{
  "encoder_arch": "vit",
  "encoder_activation": "gelu",
  "encoder_conv_stem": false,
  "encoder_positions": "sincos",
  "fusion_encoder_qk_norm": false,
  "fusion_encoder_positions": "learned",
  "learning_rate": 0.00062
}
Rows from block 3 of the image encoder of a small model that answers yes/no questions on an image's attributes, named by matrix and row number. Rows with one number belong to one neuron. Each number is 50 + 10 x the weight over its row's rms, rounded and kept within 0 to 99. All counts start at 0. After the name is the row's rms in percent of the matrix's.
After each neuron's rows are labels from the 100 images, of 14976, where the neuron reaches its highest value: "strongest on" is what is common among them. Only what is clearly more common there than usual is listed. The data: streak pictures of flow and ridge fields. In brackets: how many of the 100, against the usual share in percent.
# fc1: MLP up (encoder.blocks.3.mlp.fc1.weight, 1536x512), inputs 448-511
# fc2: MLP down (encoder.blocks.3.mlp.fc2.weight, 512x1536, transposed), outputs 448-511

fc1.203 110:58 63 46 63 24 54 61 50 34 53 61 47 50 55 35 62 41 50 60 48 57 57 42 53 50 43 39 48 44 55 49 46 45 66 37 63 44 72 30 59 35 50 55 48 31 70 37 30 71 56 46 59 41 50 59 35 52 55 56 58 55 62 49 58
fc2.203 135:54 27 26 38 49 55 44 41 49 43 59 46 60 40 60 40 52 65 45 46 60 49 75 51 59 47 50 60 60 61 52 54 57 49 36 63 38 30 51 41 52 38 56 56 48 63 20 42 55 51 37 60 56 52 48 29 65 61 57 48 30 46 49 57
strongest on: fine streaks (98 vs 49.8); high contrast (90 vs 39.5); parallel (32 vs 9.8); waves (29 vs 10)

fc1.756 135:65 58 40 61 37 49 68 69 34 53 67 39 36 44 36 52 51 30 52 55 53 57 39 50 61 48 44 44 39 52 47 36 45 46 29 60 53 50 39 53 41 48 37 49 53 52 44 48 51 59 56 46 45 57 62 31 44 52 61 44 59 59 42 64
fc2.756 144:59 35 27 37 47 56 49 32 52 24 48 54 55 41 65 45 49 62 43 48 52 47 79 60 59 48 55 59 53 48 51 51 52 43 42 56 23 38 55 45 65 46 61 64 44 54 20 47 55 49 36 61 60 47 51 36 64 55 56 48 33 49 43 58
strongest on: fine streaks (97 vs 49.8); parallel (73 vs 9.8)

fc1.446 097:65 41 65 44 52 75 55 32 41 50 49 46 54 65 46 57 49 27 61 55 46 38 52 45 58 57 50 61 50 45 54 54 48 45 60 40 65 66 52 43 30 50 55 55 44 55 41 41 40 63 44 53 39 58 41 55 55 53 49 48 41 55 54 36
fc2.446 100:53 40 21 65 47 39 53 49 50 45 54 43 57 57 28 49 51 45 32 42 50 52 54 58 50 50 50 63 74 63 57 40 39 54 34 63 36 54 52 51 43 33 45 44 59 41 42 46 75 66 23 57 52 53 32 46 57 28 61 60 54 52 45 60
strongest on: high contrast (100 vs 39.5); turbulent (86 vs 10)

fc1.4 134:81 63 47 64 36 46 58 67 37 55 63 49 47 58 55 57 38 38 55 47 46 50 40 49 40 46 39 49 47 57 49 52 43 56 33 68 51 54 40 55 44 53 48 33 49 50 32 44 48 57 56 53 55 64 61 33 48 45 52 65 56 47 46 54
fc2.4 150:44 37 30 36 53 51 55 40 59 33 55 45 67 49 67 45 51 63 46 41 56 44 80 52 60 55 51 64 61 48 45 58 50 53 41 53 19 35 50 46 61 34 55 62 52 51 13 51 52 53 30 51 58 56 45 43 57 62 55 45 31 51 49 55
strongest on: fine streaks (100 vs 49.8); parallel (92 vs 9.8)

fc1.758 097:46 50 55 59 43 47 39 53 48 66 34 47 43 51 55 45 44 52 52 41 54 47 36 35 44 44 57 34 50 50 57 53 57 49 32 43 54 68 57 44 59 54 46 41 50 43 55 45 50 22 40 55 48 38 53 49 49 53 43 40 55 42 33 33
fc2.758 087:39 52 55 62 41 58 44 27 32 38 49 44 56 55 51 60 40 54 46 64 45 45 52 57 57 66 43 42 42 59 50 39 49 52 58 52 44 55 75 55 59 44 65 52 36 49 53 23 45 40 57 64 47 47 44 60 43 56 60 49 38 44 45 43
strongest on: parallel (100 vs 9.8); high contrast (100 vs 39.5)

fc1.634 102:37 47 52 61 73 53 44 58 56 56 42 59 46 48 73 48 40 56 66 65 64 62 52 67 45 46 47 36 31 50 53 41 53 45 47 53 60 41 60 44 56 41 24 49 53 42 49 42 43 16 39 39 39 38 41 38 53 61 42 39 57 39 38 37
fc2.634 103:36 42 50 43 51 59 51 20 46 47 42 51 52 39 67 46 53 49 56 53 47 47 69 45 57 56 49 48 61 58 50 47 40 43 59 60 26 33 60 61 63 46 48 56 36 50 35 47 55 48 47 57 51 53 32 59 61 65 45 51 39 49 58 46
strongest on: parallel (100 vs 9.8); high contrast (100 vs 39.5)

fc1.379 114:45 36 58 52 69 57 29 55 49 46 54 70 49 46 60 42 42 52 65 72 43 51 43 64 27 49 51 48 58 49 44 49 65 47 51 48 43 58 64 52 59 48 42 49 52 37 56 62 41 24 56 40 49 51 58 49 73 45 51 31 50 49 52 41
fc2.379 118:28 46 56 34 74 41 43 37 43 39 41 46 66 58 46 39 48 39 66 59 45 43 49 41 51 54 66 61 53 44 66 53 43 33 37 38 45 56 47 69 76 60 43 41 46 47 46 43 50 43 52 52 47 48 43 51 64 55 44 43 48 58 31 36
strongest on: parallel (100 vs 9.8); high contrast (100 vs 39.5)

fc1.692 124:56 68 42 62 37 57 58 53 23 63 51 40 47 56 42 57 51 45 50 46 50 71 40 43 60 40 50 42 46 40 57 49 51 54 39 70 53 55 57 56 31 56 55 56 50 57 36 45 50 63 55 53 52 59 72 31 52 35 54 55 56 54 57 45
fc2.692 150:60 27 14 36 53 47 48 37 59 36 47 58 62 45 64 48 47 67 45 48 56 48 83 46 43 58 46 59 59 52 55 51 51 58 46 51 26 40 51 55 65 43 47 59 49 49 22 49 59 47 34 48 61 51 55 37 57 57 47 59 31 44 50 62
strongest on: fine streaks (100 vs 49.8); parallel (90 vs 9.8)

fc1.85 131:73 60 42 65 45 51 58 65 46 64 57 43 39 48 37 55 38 53 32 56 38 58 37 48 45 53 35 52 38 47 51 44 46 58 37 67 56 44 47 52 40 52 62 43 46 45 37 37 50 58 60 54 49 65 67 20 52 38 55 57 56 54 52 61
fc2.85 147:57 36 20 41 50 46 50 31 60 48 50 59 56 34 61 47 52 64 43 43 51 54 77 53 63 47 43 59 64 56 53 51 54 51 42 52 19 32 55 45 58 29 52 57 48 48 14 51 59 59 21 49 66 55 50 40 55 64 50 51 41 47 50 56
strongest on: fine streaks (92 vs 49.8); parallel (83 vs 9.8)

fc1.535 091:56 54 56 30 51 40 30 40 44 49 23 55 52 48 64 41 41 69 52 51 67 52 47 56 39 43 56 26 58 47 57 37 40 63 49 37 52 58 36 54 64 35 50 49 57 49 57 45 63 30 68 43 52 60 66 51 55 47 48 56 63 42 57 62
fc2.535 096:35 45 33 30 46 53 63 38 42 30 54 46 64 70 53 47 35 50 51 56 52 47 71 62 62 59 55 48 64 47 58 51 31 38 61 38 35 32 54 55 54 56 33 56 44 50 46 53 50 51 34 50 46 61 39 48 64 54 46 50 48 62 46 58
strongest on: parallel (100 vs 9.8); high contrast (100 vs 39.5)

fc1.65 112:76 63 30 66 46 50 58 62 47 65 55 52 47 58 42 60 41 48 47 55 57 52 37 51 44 51 42 50 36 50 29 37 47 58 40 67 42 52 49 50 50 57 68 39 55 55 27 44 44 56 58 51 36 54 74 51 42 40 41 59 47 53 67 55
fc2.65 139:52 42 24 26 49 54 49 39 56 54 62 46 54 41 68 44 57 58 41 46 49 48 84 48 58 52 42 52 52 50 49 57 51 58 43 49 30 26 54 51 48 45 53 65 50 55 20 44 60 55 31 50 71 45 46 32 66 58 52 41 27 46 45 51
strongest on: fine streaks (95 vs 49.8)

fc1.563 141:61 73 42 63 43 47 55 56 43 71 56 30 44 53 32 52 42 42 49 66 52 64 34 50 47 41 28 48 42 54 44 53 49 61 38 65 53 44 41 63 44 52 53 51 58 53 35 52 48 67 47 52 54 65 56 39 46 37 66 57 46 61 43 60
fc2.563 150:52 33 21 37 48 60 51 37 47 35 59 51 55 40 64 40 47 67 42 52 55 51 76 47 61 45 41 57 67 47 54 49 54 52 47 53 29 34 50 48 52 48 56 65 49 37 07 48 57 52 29 43 56 45 51 32 57 58 52 44 26 50 49 60
strongest on: fine streaks (97 vs 49.8)

fc1.365 107:60 62 40 54 25 55 58 64 30 61 55 39 38 61 46 52 46 47 43 61 58 45 39 51 49 46 42 53 43 52 39 52 39 56 42 67 46 37 48 63 38 60 48 47 57 49 37 65 50 65 66 48 44 59 71 45 43 46 48 74 53 56 55 41
fc2.365 132:52 38 26 31 44 57 43 35 48 46 52 43 61 39 68 37 50 61 43 43 63 57 83 49 64 41 44 42 57 58 47 45 48 59 48 61 27 36 47 52 51 41 57 57 46 57 16 46 57 54 26 43 61 58 51 38 70 60 51 59 23 52 44 64
strongest on: fine streaks (97 vs 49.8); waves (26 vs 10)

fc1.103 111:59 50 36 54 51 42 57 79 44 43 52 39 48 52 28 50 50 38 36 55 50 59 42 39 57 52 34 55 49 53 69 47 43 55 30 55 71 45 40 32 29 46 43 47 53 41 37 49 47 66 59 47 68 64 53 31 38 45 58 60 50 61 39 73
fc2.103 133:63 33 21 30 55 51 41 42 60 42 61 42 62 42 58 49 40 61 32 49 61 55 72 53 61 41 46 59 63 51 60 46 58 47 45 59 27 42 53 48 63 28 62 58 52 48 16 45 54 54 29 47 57 59 59 36 60 50 55 51 38 52 45 62
strongest on: parallel (71 vs 9.8)

fc1.312 117:58 59 47 64 33 47 65 61 39 56 66 24 47 58 32 64 50 46 45 47 52 62 43 43 53 60 50 56 44 58 49 57 36 52 45 48 50 58 34 54 40 43 46 49 47 60 35 54 49 59 43 49 58 53 70 44 54 46 46 62 51 71 44 70
fc2.312 152:62 36 25 39 43 46 49 39 49 46 58 45 47 44 63 46 50 61 39 43 59 46 76 46 60 54 40 64 63 58 49 55 52 46 43 57 27 41 48 50 54 35 61 56 47 47 09 46 49 58 29 56 63 51 49 35 54 62 65 52 37 52 44 58
strongest on: fine streaks (100 vs 49.8); parallel (96 vs 9.8)

fc1.21 090:77 62 36 42 44 63 43 62 66 36 46 46 56 41 63 57 64 55 44 48 34 41 28 61 56 46 60 40 35 29 61 45 46 51 48 37 45 54 55 58 54 41 43 40 62 32 64 37 62 29 40 33 49 60 35 57 55 47 55 50 49 50 43 55
fc2.21 078:48 32 30 43 30 73 55 46 45 29 65 45 51 53 71 43 51 53 52 51 39 50 62 50 53 54 48 60 60 39 55 63 60 49 61 71 41 47 34 57 49 47 46 59 53 60 52 37 54 47 57 67 78 44 52 58 52 64 44 48 41 59 65 58
strongest on: parallel (100 vs 9.8); high contrast (100 vs 39.5)

fc1.619 094:63 51 50 54 64 58 47 39 56 47 45 67 52 55 66 45 34 33 68 57 45 42 50 66 53 52 50 40 43 32 55 47 63 53 66 49 66 50 60 49 40 47 43 50 67 49 58 63 43 33 47 49 58 48 57 55 36 57 32 35 48 34 48 45
fc2.619 089:47 67 53 64 55 62 53 30 39 47 43 58 45 69 48 51 42 50 50 50 27 29 57 50 52 62 53 40 38 50 56 45 35 38 49 52 47 57 48 70 47 67 47 45 34 49 52 41 50 56 64 59 54 38 41 60 50 49 55 47 58 36 53 35
strongest on: parallel (100 vs 9.8); high contrast (100 vs 39.5)

fc1.9 097:58 51 25 55 48 56 49 50 42 71 45 54 32 44 37 55 41 47 44 56 52 41 40 60 55 51 55 29 54 53 41 45 57 67 45 57 51 58 47 45 49 51 49 52 59 38 50 33 47 48 63 41 50 44 48 42 58 43 56 55 62 47 50 68
fc2.9 128:56 32 24 37 46 49 48 37 52 52 51 49 63 35 69 45 44 66 48 47 67 47 85 49 60 53 45 54 56 43 50 51 55 50 48 45 42 35 57 48 59 50 55 58 53 51 24 49 49 49 31 54 52 52 48 42 57 66 47 50 30 42 49 54
strongest on: fine streaks (100 vs 49.8); parallel (71 vs 9.8); waves (28 vs 10)

fc1.384 105:64 59 60 66 44 57 63 51 38 55 51 41 54 61 51 55 44 38 53 56 31 46 43 41 60 50 32 40 55 45 44 59 47 63 45 60 55 53 41 43 48 53 58 61 49 58 32 51 44 59 52 57 38 73 55 42 57 53 64 64 45 61 52 41
fc2.384 133:57 43 26 38 49 50 54 30 55 47 56 51 57 45 74 53 56 59 48 50 58 40 82 54 48 57 41 57 57 54 54 53 58 54 45 59 27 40 49 40 55 40 45 62 52 49 18 44 57 44 32 40 68 50 48 38 60 56 56 48 37 48 44 49
strongest on: fine streaks (98 vs 49.8)

fc1.61 095:60 65 47 62 59 44 37 61 74 53 27 32 27 32 59 46 48 41 52 58 40 51 47 60 34 40 54 52 57 37 49 47 62 66 45 48 39 59 60 43 55 36 53 40 64 59 52 52 58 50 56 39 53 60 52 47 50 53 47 35 55 46 38 54
fc2.61 094:46 40 52 42 51 48 54 32 50 43 57 57 51 31 68 41 56 72 58 49 56 52 63 57 48 71 50 50 58 47 55 58 49 45 61 54 32 44 49 52 49 48 41 56 50 42 59 55 40 54 64 53 56 43 50 72 63 51 45 48 59 42 55 35
strongest on: parallel (100 vs 9.8); high contrast (99 vs 39.5)

fc1.350 090:56 45 52 54 50 59 29 53 47 48 50 62 42 49 53 61 35 54 59 50 47 30 54 49 39 35 65 59 43 48 26 41 42 51 51 49 46 46 50 57 51 53 58 43 62 51 50 73 48 47 62 40 56 46 61 53 55 50 48 49 54 49 49 47
fc2.350 104:49 37 39 45 56 51 60 40 47 39 69 46 57 43 69 49 58 58 48 50 53 59 81 42 66 44 40 45 50 62 48 48 39 39 46 45 39 30 47 47 50 52 50 65 50 53 36 43 75 44 55 56 72 55 56 50 54 48 34 52 35 36 46 52
strongest on: parallel (100 vs 9.8); high contrast (100 vs 39.5)

fc1.373 093:44 45 52 53 52 54 39 44 65 57 38 61 69 48 56 29 48 49 62 54 49 61 48 67 40 49 27 52 42 38 24 42 54 59 59 40 58 42 60 51 63 49 39 49 58 41 37 58 39 40 53 46 53 36 39 62 65 36 51 41 54 44 48 50
fc2.373 091:34 44 43 62 55 48 47 37 33 56 49 54 47 66 46 35 26 64 52 47 47 43 55 57 53 62 68 54 62 51 51 43 47 35 55 29 32 59 54 72 60 56 28 48 64 50 51 47 46 49 42 52 51 33 45 63 41 47 45 44 65 48 45 48
strongest on: parallel (100 vs 9.8); high contrast (100 vs 39.5)

fc1.584 094:48 53 59 48 52 69 49 46 64 46 46 57 57 59 56 61 43 51 60 38 47 52 55 53 49 54 54 40 64 52 26 63 62 57 52 60 56 54 53 71 51 42 50 45 48 46 49 26 35 34 50 42 67 59 43 49 49 39 48 32 60 48 46 35
fc2.584 079:51 55 44 48 54 43 55 59 53 43 57 55 55 49 59 51 41 47 59 47 39 37 65 56 60 79 49 46 45 45 33 54 48 32 40 48 52 40 50 50 36 64 54 39 40 47 48 52 54 48 70 74 54 53 46 55 44 59 47 57 37 45 36 52
strongest on: parallel (100 vs 9.8); high contrast (100 vs 39.5)

fc1.627 090:66 53 53 52 43 56 74 45 40 62 46 19 42 57 47 52 42 34 55 72 42 53 47 40 37 37 74 54 46 36 52 43 50 48 37 68 61 56 53 54 33 49 45 50 42 44 35 52 39 74 53 52 62 60 48 34 43 54 57 63 52 45 45 35
fc2.627 121:52 26 23 25 49 53 51 45 57 41 60 50 58 33 64 49 53 65 49 50 56 48 79 58 52 55 53 62 56 56 54 55 46 50 52 58 28 36 53 37 56 46 52 50 51 48 23 50 59 51 33 52 64 47 60 38 64 55 52 53 31 46 43 49
strongest on: parallel (100 vs 9.8); fine streaks (100 vs 49.8)

fc1.625 112:68 65 56 65 40 61 45 69 40 58 42 36 62 62 35 55 34 36 52 46 47 55 41 35 56 45 38 51 52 50 59 51 47 59 20 56 42 58 46 55 46 45 49 48 48 69 36 43 41 59 67 45 31 57 75 43 50 29 53 66 67 50 41 51
fc2.625 134:52 40 17 30 45 55 48 37 53 37 56 51 60 35 70 40 49 61 49 52 56 52 81 42 54 58 39 51 54 50 56 51 48 53 53 49 26 34 52 49 57 36 55 55 46 53 18 45 58 48 35 50 61 48 56 34 63 64 56 51 33 52 47 54
strongest on: fine streaks (100 vs 49.8); parallel (94 vs 9.8)

fc1.523 086:48 48 44 40 39 41 54 47 54 15 62 77 49 45 45 61 50 52 50 35 44 52 60 60 54 42 44 42 40 46 57 73 51 34 56 50 65 33 54 40 63 52 66 64 40 30 75 39 54 53 56 44 47 42 52 58 60 48 45 45 44 37 58 61
fc2.523 096:37 47 47 61 50 49 43 52 51 24 34 45 57 72 35 43 56 31 48 46 35 56 51 45 51 46 51 58 69 55 59 46 38 40 65 37 35 52 53 59 56 53 37 51 38 57 45 36 56 50 38 50 45 44 27 55 53 35 52 50 68 46 52 44
strongest on: high contrast (100 vs 39.5); fine streaks (86 vs 49.8); turbulent (80 vs 10)

fc1.124 092:31 46 50 49 64 58 44 51 83 52 35 61 56 47 67 43 51 60 45 50 47 39 46 63 33 49 41 36 53 32 30 36 66 52 58 53 59 50 56 68 61 51 29 53 49 42 68 51 31 44 59 55 52 42 46 48 37 61 49 47 49 56 37 45
fc2.124 082:49 38 51 50 33 59 48 52 53 44 47 53 61 31 59 40 43 38 58 42 54 49 62 36 48 77 50 55 52 68 47 60 41 33 58 45 33 51 59 67 43 55 61 43 46 60 38 57 60 48 58 63 52 37 50 54 50 48 42 44 46 45 53 44
strongest on: parallel (100 vs 9.8); high contrast (100 vs 39.5)

fc1.266 099:37 48 35 44 52 46 49 61 50 61 38 71 41 32 57 43 66 48 50 62 49 53 49 49 32 40 41 57 54 54 63 43 56 54 54 52 62 42 52 46 57 41 34 45 57 43 48 55 50 27 60 48 54 41 33 48 58 57 51 35 43 47 41 58
fc2.266 096:38 41 51 44 63 49 65 33 26 27 48 54 60 67 47 57 45 65 52 42 58 43 56 48 44 57 63 60 64 56 58 56 38 43 59 39 28 63 64 69 76 66 37 47 62 49 50 46 42 42 45 55 41 44 36 55 65 54 52 58 56 41 44 46
strongest on: parallel (100 vs 9.8); high contrast (100 vs 39.5)

fc1.125 096:26 45 53 62 50 69 57 51 60 62 40 55 61 46 65 43 75 40 61 56 53 46 49 41 40 49 56 49 55 67 49 63 49 51 91 55 64 48 43 41 45 43 51 67 56 50 43 58 49 47 53 42 52 43 32 46 45 75 37 59 38 44 47 40
fc2.125 072:49 65 52 49 38 70 35 57 36 57 40 56 51 44 36 40 67 51 38 39 39 36 61 56 55 51 41 53 49 55 54 54 45 50 52 54 58 48 69 46 36 43 54 65 48 64 57 65 54 46 45 56 54 52 35 68 45 48 57 57 58 53 42 48
strongest on: high contrast (100 vs 39.5); turbulent (87 vs 10)

fc1.222 129:63 63 56 54 38 54 52 61 31 55 53 41 37 54 40 62 53 38 48 66 53 53 47 48 59 46 34 42 45 58 51 48 58 47 32 72 38 60 33 47 45 58 50 55 57 47 31 43 47 54 56 51 41 55 67 33 49 49 55 68 51 49 51 57
fc2.222 146:53 38 29 32 54 58 52 42 55 39 54 51 60 43 63 46 49 61 41 39 57 48 78 50 58 56 43 61 61 59 45 49 50 54 40 59 22 35 57 51 59 33 62 63 55 53 23 46 51 56 28 54 63 57 58 32 61 64 63 58 23 57 53 57
strongest on: fine streaks (95 vs 49.8); parallel (31 vs 9.8)

fc1.648 105:64 70 58 56 51 58 67 65 37 50 57 35 49 56 32 53 55 35 48 59 52 48 26 54 53 57 42 41 53 57 38 52 46 73 36 70 55 57 43 61 40 49 59 50 49 62 23 48 56 59 51 60 56 53 60 34 48 36 59 70 60 53 38 54
fc2.648 129:59 41 23 35 50 54 60 45 50 38 56 50 45 47 67 47 51 65 42 39 60 45 85 54 63 43 47 59 72 52 55 56 47 61 39 57 27 48 53 52 58 43 54 57 44 53 16 43 53 56 25 50 65 45 53 36 59 65 54 48 31 43 48 53
strongest on: parallel (100 vs 9.8); fine streaks (100 vs 49.8)

fc1.73 116:62 63 44 59 53 59 58 57 38 56 67 38 26 54 43 38 42 45 44 62 62 43 53 45 56 45 40 54 50 54 48 51 38 54 37 65 59 59 40 56 47 48 53 49 58 66 33 40 45 40 66 44 62 48 55 42 60 51 48 64 64 55 50 42
fc2.73 138:49 30 20 34 50 57 47 28 47 44 56 49 50 41 63 44 53 61 37 50 57 45 76 51 53 49 46 53 60 46 53 61 48 58 43 55 20 37 53 43 59 40 53 61 54 58 13 43 54 45 30 47 56 50 45 32 61 55 53 52 37 53 52 66
strongest on: fine streaks (99 vs 49.8); waves (41 vs 10)

fc1.663 136:60 70 42 63 40 44 57 57 35 65 60 47 44 57 42 65 46 45 45 60 45 45 41 42 46 43 46 49 45 55 54 51 40 57 37 65 50 58 43 60 41 40 48 56 52 47 38 46 52 56 59 45 49 47 62 31 61 45 48 62 54 49 49 58
fc2.663 150:55 33 25 32 45 52 49 38 52 35 50 51 51 38 60 45 46 61 37 41 63 48 84 51 54 55 50 62 67 50 64 58 61 48 41 54 20 37 52 45 63 44 58 61 48 41 13 46 50 50 28 52 60 49 55 42 64 64 58 49 29 55 54 59
strongest on: fine streaks (100 vs 49.8); parallel (97 vs 9.8)

fc1.666 109:57 57 40 52 41 58 69 51 36 61 51 54 42 56 45 41 50 49 43 62 62 39 40 51 45 55 35 45 44 51 41 57 46 60 39 65 44 45 50 45 45 60 46 50 50 54 38 52 51 61 60 33 43 57 72 36 56 48 65 68 55 48 50 54
fc2.666 131:60 34 17 35 39 56 40 35 59 47 54 48 52 52 60 44 55 72 42 47 63 45 77 51 56 42 53 59 56 53 56 52 61 55 32 54 30 36 45 39 56 32 48 62 46 40 20 55 52 50 30 54 69 62 56 43 67 58 45 53 32 50 44 58
strongest on: fine streaks (96 vs 49.8)

fc1.662 095:39 34 67 82 57 70 40 41 45 62 39 60 55 58 45 43 48 50 56 58 63 45 40 50 42 61 50 45 47 39 36 61 45 52 51 37 72 60 32 37 67 48 55 38 53 44 45 50 50 41 44 54 34 61 60 52 34 46 50 34 51 58 54 34
fc2.662 066:38 39 48 43 55 44 56 58 56 47 40 45 53 37 56 43 52 52 66 45 52 54 41 48 61 56 64 54 43 46 37 57 57 69 51 40 65 45 52 64 38 73 47 47 42 49 46 55 64 46 72 64 53 48 33 45 51 39 55 66 38 35 54 34
strongest on: parallel (100 vs 9.8); high contrast (100 vs 39.5)

fc1.590 100:55 57 40 61 51 59 39 56 45 63 46 41 38 52 40 57 44 37 45 51 52 59 36 39 55 44 41 58 49 46 52 58 64 59 34 52 43 37 46 57 42 57 46 49 48 56 38 56 51 58 49 49 45 59 58 43 39 39 49 60 50 32 32 58
fc2.590 121:53 32 21 37 47 55 49 46 56 46 53 54 53 42 62 47 60 64 39 52 67 37 87 49 50 50 44 53 58 53 47 64 55 48 46 56 41 47 51 47 57 36 53 57 49 54 22 48 60 42 23 47 57 49 50 42 67 59 60 43 30 41 44 55
strongest on: parallel (80 vs 9.8)